{"dataset": "rendered scenes of toy objects such as cars, trees, mugs and chairs", "crop_scale_min": 1, "horizontal_flip": false, "arch": "resnet_bottleneck", "activation": "gelu", "kernel_size": 3, "widths": [256, 512], "optimizer": "soap", "lr": 0.0015, "eps": 1e-08, "max_precond_dim": 1024, "one_sided": true, "adamw_lr_other_params": 0.0017, "epochs": 73.5, "warmup_steps": 700}
Rows from block 4 of a small image classifier, named by matrix and row number. Rows with one number belong to one channel. Each number is 128 + 24 x the weight over its row's rms, rounded and kept within 0 to 255. All counts start at 0. Numbers have three digits each. After the name is the row's rms in percent of the matrix's.
Before each channel's rows are labels from the 100 images, of 14848, where the channel reaches its highest value: "top examples" is what is common among them. Only what is clearly more common there than usual is listed. The data: rendered scenes of toy objects such as cars, trees, mugs and chairs.
# convs1: 3x3 conv (model.blocks.4.convs.1.weight, 64x64x3x3, each kernel summed), inputs 0-63
# convs2: expand pointwise conv (model.blocks.4.convs.2.weight, 256x64x1x1, transposed), outputs 0-85

top examples: red object
convs1.21 088:133138094103155143120145122193148137107136127111132153086085150161096071128147098127136110149121156135099121166110134143149165126118101165118130107125119122110122134194138125100160140114131107
convs2.21 099:100111116120118144131131118107112133090108165135138138126127115109149140101141163112102114182107105106134161112102185091101127147148165104080132129114118167080087103119104115136124108085092156141121098124109114150091135134152169118123128144134114068154121155

top examples: ice cream
convs1.40 087:084083095140124103125092043154127158142122090127139156153141113130086127138109126124137130138098136166142120151123139075113172114157160130124136141120117131148107119137150122108166137109112137
convs2.40 097:110126134129121128137165124130121127114140076160150145200142143165132079115124148118122133150139092148079101120102144136132157112158135171145123098110100118154139172146124195124099135124118137148092089115133178139147179137170163138142079126166151115100175143

top examples: light from the left
convs1.46 108:166112120095129148127126164149144152145127140104192108125132118161095136160138118092108171136172140124111149098127111126130134134137154115132124117097155129120105157108101165121104052159119138
convs2.46 107:183148145184146115130181160137088160096141129139122120140127119099129137170127084134163109156108087109093134167134096138124103127108113106120106131136111150154149098154101122112117104082099115146139139118091153118164100148121133131101131110088098149162120134

top examples: hammer
convs1.34 067:159133126146126136127117155106150134113064143124126100150120143110163155133158105151128167140095103145162146134151161140092142130139121125154130154124108173092111096089137160140126082156096089
convs2.34 096:118161147123123133126137113127138170117115142178130098086146159138149125106176162157104093153157095167106150136099151143133217141116118145120135122120134093153152129098146119190136101096094150125092145120119118113160140088117096112119160112140166125123168123

top examples: black object; bottle
convs1.43 103:118109149123140089109128098132098127142104111129163147117163082154115129135167165135120094157125135130137097169082153110095114131099129141120153142110075080126149117141098130118113164103093151
convs2.43 106:064109131129085170074134125107130119103163167127119125188134129181134120108117157084111096141101144108116099133107157126141166130172128138095163097091134109097164146115134146117110142103103147124101104134103119148106129148115120134129120122146123114168130164

top examples: hammer; black object
convs1.60 071:083135112136148095131172140100104150149108153157103153131119115134153141151138147170114122135141109178092106157105170099116106159099140109103149132127143125102137083122098075133099128135115102
convs2.60 095:152111088159106147142148137121126130164152127112163128109115155141184119091160090149151138102157117142173122122128105112095145141084115120170136151119125073096103115119143127118100113138113126121161100133114148092119110103152111088118104100145114147128156133

top examples: light from behind the camera
convs1.47 100:116155142147150151141163119111117133156130120132135083118121122101124158138129124121085123116098100174100131143157129156132124154161112129183108180112161159135111113113144176114131082085110103
convs2.47 100:115137143136125099119129152172108126120091104082142157158106118108130086195126096175133128116141129160146137143165107167153139133115091132088135095122086091125163150149104109180152138145118116134087174107108125115129107128112147119087106098136109186157117102

top examples: black object
convs1.3 092:125112115112147175128096137136166164151129101100105130153116165113113148128086098144125128167131141119093147141189111108137153109119133116117128097141111156088091114098173133153155147127157096
convs2.3 096:109122095109115090101115121142141122128111090136139150138105152147165143141167144125137130095109100101132127116143103131127149116151106121112134128150122134143157148136089144113112192134129129138122147115118127128094129167138093163197129118141103153166133148

top examples: black object; hammer
convs1.63 069:098109112109134151128129124148147141102172118096144090102117137131138124133138100107170111125123156171119162116137093074109131155103147128126162107103159129141069130116148163144141111166163164
convs2.63 098:143076169130117150105171103132123096139141151137115137116140139134092178112125160119131126113108126125115133110159159095119131155146147130118145097127107124146083108150131139143110118119139138142119085141107137099096124110130146110073116088104155125138160122

top examples: hammer
convs1.14 075:129128106097138177132143128117150152117101124096086088126103132182128123112132122106151163099109133142125133124175143107135105110171127107096079162128150153136130108196142151137145110117123140
convs2.14 095:124104162118147084110105135181121098111129098141137126117126175162124118143151091153089133130105112097118123116139112152158116171095123117125115114099103092163095162127116162135109126132157122101144132152143134121133086146090126114172148118117099121125113111

top examples: white object
convs1.11 124:125176115127124161148157118114120113125134109089126122126111124122148112112120125109148163115107180130151166116130132173153139127149116112156102154136140152156102099073174181117118122103099080
convs2.11 102:115119116178169120117146104173121153120147116102127131137090149106143104142139130101154132137108121101127103132114121115151131095116114105111144102137150130110135107136116155123154107094118119150093144146119109089162101133162120139165130125108102113099103130

top examples: light from the left
convs1.16 086:147163134121150136107129134129141092154145175148141121083141124129136142181126101132113131122120132119145096132082117171113157104089154118130097131110122095131164135142142168148084092133185150
convs2.16 094:218130173069111119139142111160105129131124113127132119143089127107090145103124122169186119153116114125106147136146106141112147149142090172141145128177151146114120156156132082162136142126142135157110114122144093144144126167114134089119134116102129094145121148

top examples: black object
convs1.1 068:109132134153124124120095113125151099129141139098135139137121141117131115124172113127111184137093131133110105207147150166163153162141116102141100136119127129107113098102140113113103145180158081
convs2.1 097:120126074116144090108130139134126089172110121145136129132124155183181095134142142115128122126115131076130122161142100146160096169105131110145125137098199162126149085107132107134147129128143136112094161127174125117128144156113070155133138139149120154115114112

top examples: light from the right; red object; tree
convs1.41 072:118172127158135140129158130164133124127143101062104131121140123078149151136118100127134108132128156156095189132150120124170121148102119174105130093098104147139120099155152146121148120094145110
convs2.41 106:155074131111085125072094191113127116101124118105116157123110122128160109102145115123157106128135119144128163167151141107109119129124108143139127140120100129120116140119113161169133089098115141135114087073107122116172118121140175083075123220124124180149101159

top examples: black object; its colour: black
convs1.37 102:116130132133122108121107152103131108107117086135130167144145099133170120133177130134158117134095114122102097160110170144119096157134125102097169125143113152149117125055135087136109149176121134
convs2.37 103:146118102111094124107120097153085161128078173149096105137114087104139130167099128137159113118123153101148135117117147148120106125089139174094160097145119174156181108105119108086118121189099144143103144110141121098139084144153099095132110099109160087151165095

top examples: light from behind the camera
convs1.9 077:127178112156117113134133139125129124065160139156164118131147093120161122130109129095132143120140136112108163122160113114132146128125139129145160121129181134129079100162151132065116127104087090
convs2.9 099:153106133123118109130145134103115147111135105122131105113085128149159144146132107106154112151122075117189159131133132121091137178202124111165121117177099134135151096132131103133127096138132111158121117132081123140135104144130172106124102120122138096125153110

top examples: black object; hammer; trophy
convs1.39 081:173123093108161160132116117136113133119111149140067121131073154134130100130130080145142174134103155156108136145147147134103139127183120132140133146113108153127112130115150191138172123124133133
convs2.39 111:125107137124179129164151147086146129154112075132141178127131155076102132123158118099122104148102122122098114130134126108122172107150116133129100135091152126159142149127117135159149152126151119135162119157126141115131144178144099143145137141137129138157086174